Rows from block 6 of the image encoder of a small image captioner, named by matrix and row number. Rows with one number belong to one neuron. Each number is 128 + 24 x the weight over its row's rms, rounded and kept within 0 to 255. All counts start at 0. Numbers have three digits each.
Before each neuron's rows are labels from the 100 images, of 14976, where the neuron reaches its highest value: "peak on" is the class under the peak. Only what is clearly more common there than usual is listed. The data: flat shapes of many kinds, plain or patterned, on busy backdrops. In brackets: how many of the 100.
# fc1: MLP up (encoder.blocks.6.mlp.fc1.weight, 768x256), inputs 0-85
# fc2: MLP down (encoder.blocks.6.mlp.fc2.weight, 256x768, transposed), outputs 0-85

peak on: pentagon (25)
fc1.191:174137115147108128136136158091134134131123127120113122066126100131108183105122127058086144104169095112175098110155112161160136196108112154116118145139106127096105198180126115088122136108127141126100119161125125140134113143099114119115118117093118140129098123
fc2.191:120092115132122133171162167169138120150120134108151146115062098108132111114139161128109132099129154096142097121150115173102170110080152170138103125087097143143117134081121145066143174107113109110123174171097121135118104178121131076130167147108117087160120115

peak on: ring (39)
fc1.767:150117101132155124090139135134104144094094100150157156166169149128095187144141106108128146128117128162095147133140160146123104131131131067118159149154161135114149137139091156153088137159120107141089131092176152153150163107123117149132088121155139142133126135
fc2.767:168092178153143138130122143131109105122128123100133116127105099101129106128147120128170144118143146093109127098146155125155140149152106163129118097120085150124097144127129135147143133094105158109102137125128111144091137077110138148137156096083105105107129114

peak on: cross (37)
fc1.740:155112081104113099137140147192091138145143117121132086129190157163092167138107149123140153124144115095111120117109095127178123147106137121107147137123155119110131106162139133113080096110162099124125092151111140116112143155136129163121078137148161171137148133
fc2.740:161123114138132114128156153129134173138180137144088076174126128145095101106131108143117096159131158136111133133133168084173118134134114183073131121120121124134122133122128130129114131125157131140080082142131148134129161100105135159176127096120155151117141154

peak on: semicircle (32)
fc1.553:158171112131114123154127149084122129153126128114120106126112098131140111097152085151128139114106114158145131165119099139122163092133160133122132106184104136114121131165132122153118166099109162147087092133172185179109134099134153151151107125092087101103121128
fc2.553:147177096105113106127140161118118167134107131171118128161166150157083147095123140100104080152130155135112133134108165086132138145133121142098099109138099133086136122105143115166103145100172121099121075109144168135136136121116126136159097141132198151079141144

peak on: pentagon (25)
fc1.677:127108158109131122134145158135115075133111151100131088056122117147135111165152147081129118112149102127109123093153132140138171164104123140126125115126141116142123078153158147162108163107111098138097151143113109144109096136125136122123124108148105114113114071
fc2.677:111128132103115127149144146130121131144082131183136174115119132159136127112107123153121094140115148142132090169178120143125119094115126126128146134130097104129130097079136139092142146110130148107161100120119114106140135158117132094150155150118118156125132108

peak on: circle (48)
fc1.345:054145188143148131120084171132113118109141141119121104105158121141129152139157144135183151065142144122128174145171106166134130111109118137164122154130125124111100156150110162141137143128116148107159138120128093128107098109101131103133073099143103100170153119
fc2.345:150059112165120139133163087164150184120160133086152125150092145108122105162123110124119129129147136129127163121108158090170130139137139133099147126123121125113120190136113140084118151150108124125102135088146120144132155164151093167100117129105131103159115147

peak on: square (33)
fc1.273:110100113086113154130108122112121116162152135136093149164130118164094114102117131110119116153111164137141093100119196136155177140098123184115104138124114160099102109159126113143149143123127095121136111114112131118106048180135123137112128164126146095100125091
fc2.273:117109088152138109164137119151179142166141136087152090131090133093133136124118161085096090101153136101132121109118114102141099121159136133101103061099113122110112170148134137098150118142105152110127118144111128116136169137114118105119134102104150116098106107

peak on: cross (47)
fc1.153:153131100115122142150126153089141108154091090114110123110168135186102184118145159089097116155140157130101152098116129097183144134109106106132138096135133136094128140170151116164100168097126082095107109121121175151126148147121128184166105117171168100101139140
fc2.153:127139126158180104113156145160084129149121110131123104132128120146174170135136133103156102136147159113143146121127120093146133090113104161111110105089114149115115128119154160135148136125150178116137100180112100070137148140111137132156130092149158146076114143

peak on: ring (27)
fc1.704:121145142110096112109103134116157159105132102145122155144194130163138176163140118157115118164088074155118118113130097100131140083154152108109127135155165134137168143102139109152081115155128156145141097134120116081142135117177130112138118122137147162103133185
fc2.704:133098162180129167130128134143147131113130128095117131151097098103141079129134116164185156100131127081111123106127164146157113138154139159133132114105092122137088142107123140109116109127097137128127164122135132132109142089099131120158171113109096127110105135

peak on: gear (53)
fc1.415:094120119083117160127109140059128125118133149110114164111118130176101171165107105095141099151128152158133125098103131109152161094114114123155116108135147129123083157169136110180136101100129077126125139173124124168116109105142111157146106168156144142116161152
fc2.415:110124079135126130115132167124164137155131119106093089147133110164140095141136134132151091148145137092156140132121171056154134094103133111108152057090113119097096122133161152149105131106109139091106097178141146138117126113095139148145126118147135164083136128

peak on: pentagon (28)
fc1.16:096119147105114104130094135108108127142093158112151160098175141137147154119136122182166126120116107138118101078132129123161157159144173115127151141118082128136134100149104106128126068115128116127147161119128093125152133124129149123117107144115114140153120110
fc2.16:114131149117102112138153139097126125158150135185151149136100147138128128139077070135119133159127119124161134150138157108134087116162101135128122128133111091151149108105163182146099150130133128113077112126149110089135181099128149121182177175103138135103135112

peak on: ellipse (34)
fc1.120:164139113149170135110120143112103165120135114128108121151117130105162178099130111155161168131130142136101116188129125169105150108117103134124117108150160182150141164149085149112161139150141154148118119141132147103150095126122120126133094154137126092102143142
fc2.120:174102115157120110130122124134133148117162125164130093165128147145117129119124124127159112161130135120124132097105183091149152105111144162126104125108098156113134105129130132164125098115122104134109120172155155126094111103102119130125121114149167130124128174

peak on: ellipse (33); semicircle (27)
fc1.587:151169137133149157117105163094097174116134105097108119093143139128134136122147166087123129106113123129101104137120126154104170091134109123121145156138137199128128191135109170109129178137082161126118109136144106157132137138144119142132119121129083093128126135
fc2.587:147060122108119117121157140156117117122131165149138139151144135170118139168154085139169126187123131118124133090085187106165153110136149151107115146123102156106126118128172153172088120119158101133110118160153146117111118145108124147135105155131177128130110158

peak on: semicircle (26)
fc1.343:111133138139150114142123183085137154115148103132134104105111108121108143115142140126118154098081116132140132171167127172107147146107129108166101132141136157151110182142114092143126193122147139145050095123126144184102125110100133141126142078119111109145126130
fc2.343:148160090117147106102096168112107136117112131156122128156159116174130157133158129107163112147134144150119134117119142105138134096125143113114119072124124139089140121113148139190125113095146145101115074132143171135124119125127117144149110138125178146088140143

peak on: circle (43)
fc1.721:100120141152150127126104137129110129137104160107083129085165117133175148088144134187191149112114175118115108171134165134117136131103120119134118122134140128095123106130092121146093113114128156158163086145131117110133096145124124153154131127150144132113128100
fc2.721:119155148096071137100122083130074100164145136141112173095091134132089181133148091130143149140138138146081166089117113106151092147123127127100141146134112107169113091198123153103140123109142091121108149157103140145120182130152142140142123136120123124175117140

peak on: ring (38)
fc1.302:093145162124125086094099125101137142160127139097107183144137109125147163132159123119146138143114084131090136153104090126159134130139128163168164141141135130136133140145155101167138132134140156128135111131136173139184155092119133118126061136154145128087158154
fc2.302:143155122145144096119103082115117141154115101111119120121148106081107125090157166123139158074113134086159116130133124150140132175150175152111130101137126124111090133157103143175145142155144124108134144144145152122128159073124117115117151097110089121092135120

peak on: gear (28)
fc1.207:123140112098144138128107148097127126101164142126117150122154115119104167152126128118118107158120098175107121133123108120159115108102120144113149167112124108132131150141128131145123108112119119145121111100138112159107122128079129141112080130147117116089153092
fc2.207:116081125138136149130173133128162150131108112137107096154120115154133068135100131123155086137139149086172126108143160099176114149138095167112067099100106117132086129084145106097101088120134143136150093157131154115112144128132123128160166130109144166097081126

peak on: circle (62)
fc1.555:176128130120146152095135158149119082144132141102087129130155097124156171129139140157126198121131131113134144112104103122138170096112118120159132134119169169104089134161117093119097156104122126154114097143123173171103156126126128135144075131140120082137115113
fc2.555:139138102129137147138134167120163114123117128113165090126158132130168114110161121157142122106109108105156138155099151154113179102089142146140119173146138136159138142110095134117085182097127187160140134131130124115159121132128142112144136181135125115117044123

peak on: semicircle (32); ellipse (31)
fc1.82:149145110129130123134076146140116117127136086140144089111157138148105175102136143101102176075169148124066120163167112092075122132093123109124112120122107122129167135138090109128178149161112086147131114050122106138136080152090161150121121093159105131141141127
fc2.82:133102157127133146134157134119161116114140160153143126121114119136111120176116100153166107155123102111148124105125167101142137068132107137115082117117108111106124100068178167148114089119126135117122123163114132108082143109125154144192148147129165165136127146

peak on: circle (59)
fc1.445:100119125158120129158116161095150091074148123107131125130131134154120198132128139144158135125120143139100147104114082138135150112100124149162135138139131147118128132142125134159128153094091126132116155136102095149127132109123105134142121127097126080112119111
fc2.445:123142123109107147166166131153104170133105104160129150158091131125104076100116143134138146174145160126086119136136184098127191149121120147153116139119152122155151117073144094145103155128127121131096089130149171145108132130147138145142129133108161135101085122

peak on: circle (48)
fc1.357:104142127128129099128085167125098116146165140128148159095119124112127125131127139134157171144140162150176122146123147153093181127117117108116112151154128134085111134158114154159155149116120112150104156159130104150110109134073176125121128094177090150144087155
fc2.357:158128140147167093125097134125127139105073101152152106150144139107108153140143151102185137132120131141116090135137098158110143097137120143128139095108125164089153162114110113134180124121119162141146079081110118136131104132105138108110096135116125115135143111

peak on: pentagon (55); hexagon (39)
fc1.720:105097130079115125157121082092147097142105131088141147111138106146166172137167165121149154111107100099114151087138121141181138157153160117152138123181150129124088111122171110142137146140112099157127104084113121153144126130112136105139137122114118086114089107
fc2.720:135140139133144104155165121139119139153133113187141154138119127143146120125055104128094081171126134127150109152142109127150110127136101136110115124124126110144129129074156185154114152160135142107142124116142109069138178139105135104166182140097163136104120120

peak on: ellipse (69); semicircle (25)
fc1.761:117175118174156142115089135111152151141118086091102088101135108082132146082140194105131151102139119107116107147123111161154149158133100164170112112173137112125127155150093107102147140126118135130160130133140147123167119095113126126111135144122089111108112107
fc2.761:163110138134150073139162122125124114131141124162105108148159149135132109133073109124089089182140129142148108118115141108149138121145080168098097156130136121108124163121151144170075165140156149144099109112170129101135174108135146147171131122089135143060119119

peak on: ellipse (30); semicircle (28)
fc1.325:133123113145149127132097133169127106135099123120072109096144093130147153092151164153152135158146165125135136130117133143100176167108171115107159142140128150104108108111067114110143178141137101138140054125129140094147135168172117111122096116138130098107129110
fc2.325:146137108139140107139097094103154174100136110148132145178137106117152068118125110187157124127116126116116112146146136096110144073124160117124125091110135163071151132072139124144141150129116131090143124095155110180130076164142127169117143136123161102126127141

peak on: circle (50); hexagon (48)
fc1.558:128106163115114137129110123119131102150123121093150151074151123118155167131140137153149152106134133140087118082147126157151175145122154135174133129088127140104088145170124103125172115091114087119103132130106151166104112127150152117129119133099084126129139081
fc2.558:116094151123132131159184134144133135133135100153141140119099135113137083122071111141096107158139140128165116118176108144152141132114071161141102175132149108143114160075148174129108173132123145127128139113142102089125154140084131124160166110102141127120084116

peak on: ring (27)
fc1.216:152142102088120126080099144132149078139120148138143116105172143150163193121146131158121126162115112132098127120124136090139120166112121098133118146127154153146130148153136114148143120091148125110104146176134131118142128135108145129131110114103095154119146161
fc2.216:132140145113127085180104105124124139143115113101125147094104117078112087142158082190182127142103112148117122215185112122097157122124122150145106129163093143139133110116103125151145164146127158113126127109123121163105135084132200137142137134142127132128127121

peak on: hexagon (69)
fc1.2:106124180110134143152147114131111082124119143101146136093149117123152157123158143131125165100150122106112149124140134152133173169133119123139110116132115138093143143139153103142119147118123066140062154126118144151085106123131172137137126135137093115145117100
fc2.2:133111152139130109168179138166126103155125115167136144121102135129165111136068112144131091149148145128168110136164097137161125117107086164114121142110119082130115131080155163091118150146135155128153139118131103078134169169100142099149169133111127151130089096

peak on: square (42)
fc1.349:125103094102145160150105159113099106175119130114104108035119113141141155138130154078098116092088100106126143077170146131135163148106112088110126131153122156143112087133153133103128147097145120088095117172116120164113129131125114112138116114130116143062118135
fc2.349:108120116158130153150140142145138149158132144132101144132101083162171117089087138149097077144122134099160093140152107131147123128116127114106135110065091130130106114093141125127139140122109143074148121137112103142134102153112115093132165130100134112147124107

peak on: circle (70)
fc1.13:148138154156135156138129121146149125126136129133132101096125079157144152097145126163136162162133122124099107086148144144112157153107130145171131158105131133119107179114128136137136169074130172111087131146089102160143125129142142119142122094128102107116165093
fc2.13:132129134156144107125147102116110115103141091156114122156065140113130101095093115110127148140140145142126122136133138112125142107140077133123137184149157103166136157116130134178136135140133173163143121114146097072142151099149146136150151130114102123111115140

peak on: hexagon (47); pentagon (41)
fc1.466:093114128148103136128127133133130078128125121099138141096136077151124161169136116151157100140113122113076142083152123124132156114138149137164147172125097143140099119144181116143137137125118127126124107132089108122092178148143131140131132112125130123114122120
fc2.466:135127141130133125164164121150141139151142111173157132135133128119144122124072105135086089157127133101173116146143106122144105140134094138093128123117154124124133150088153213134098158159124156097145130110150105069140169144084122111130166111084146138106117121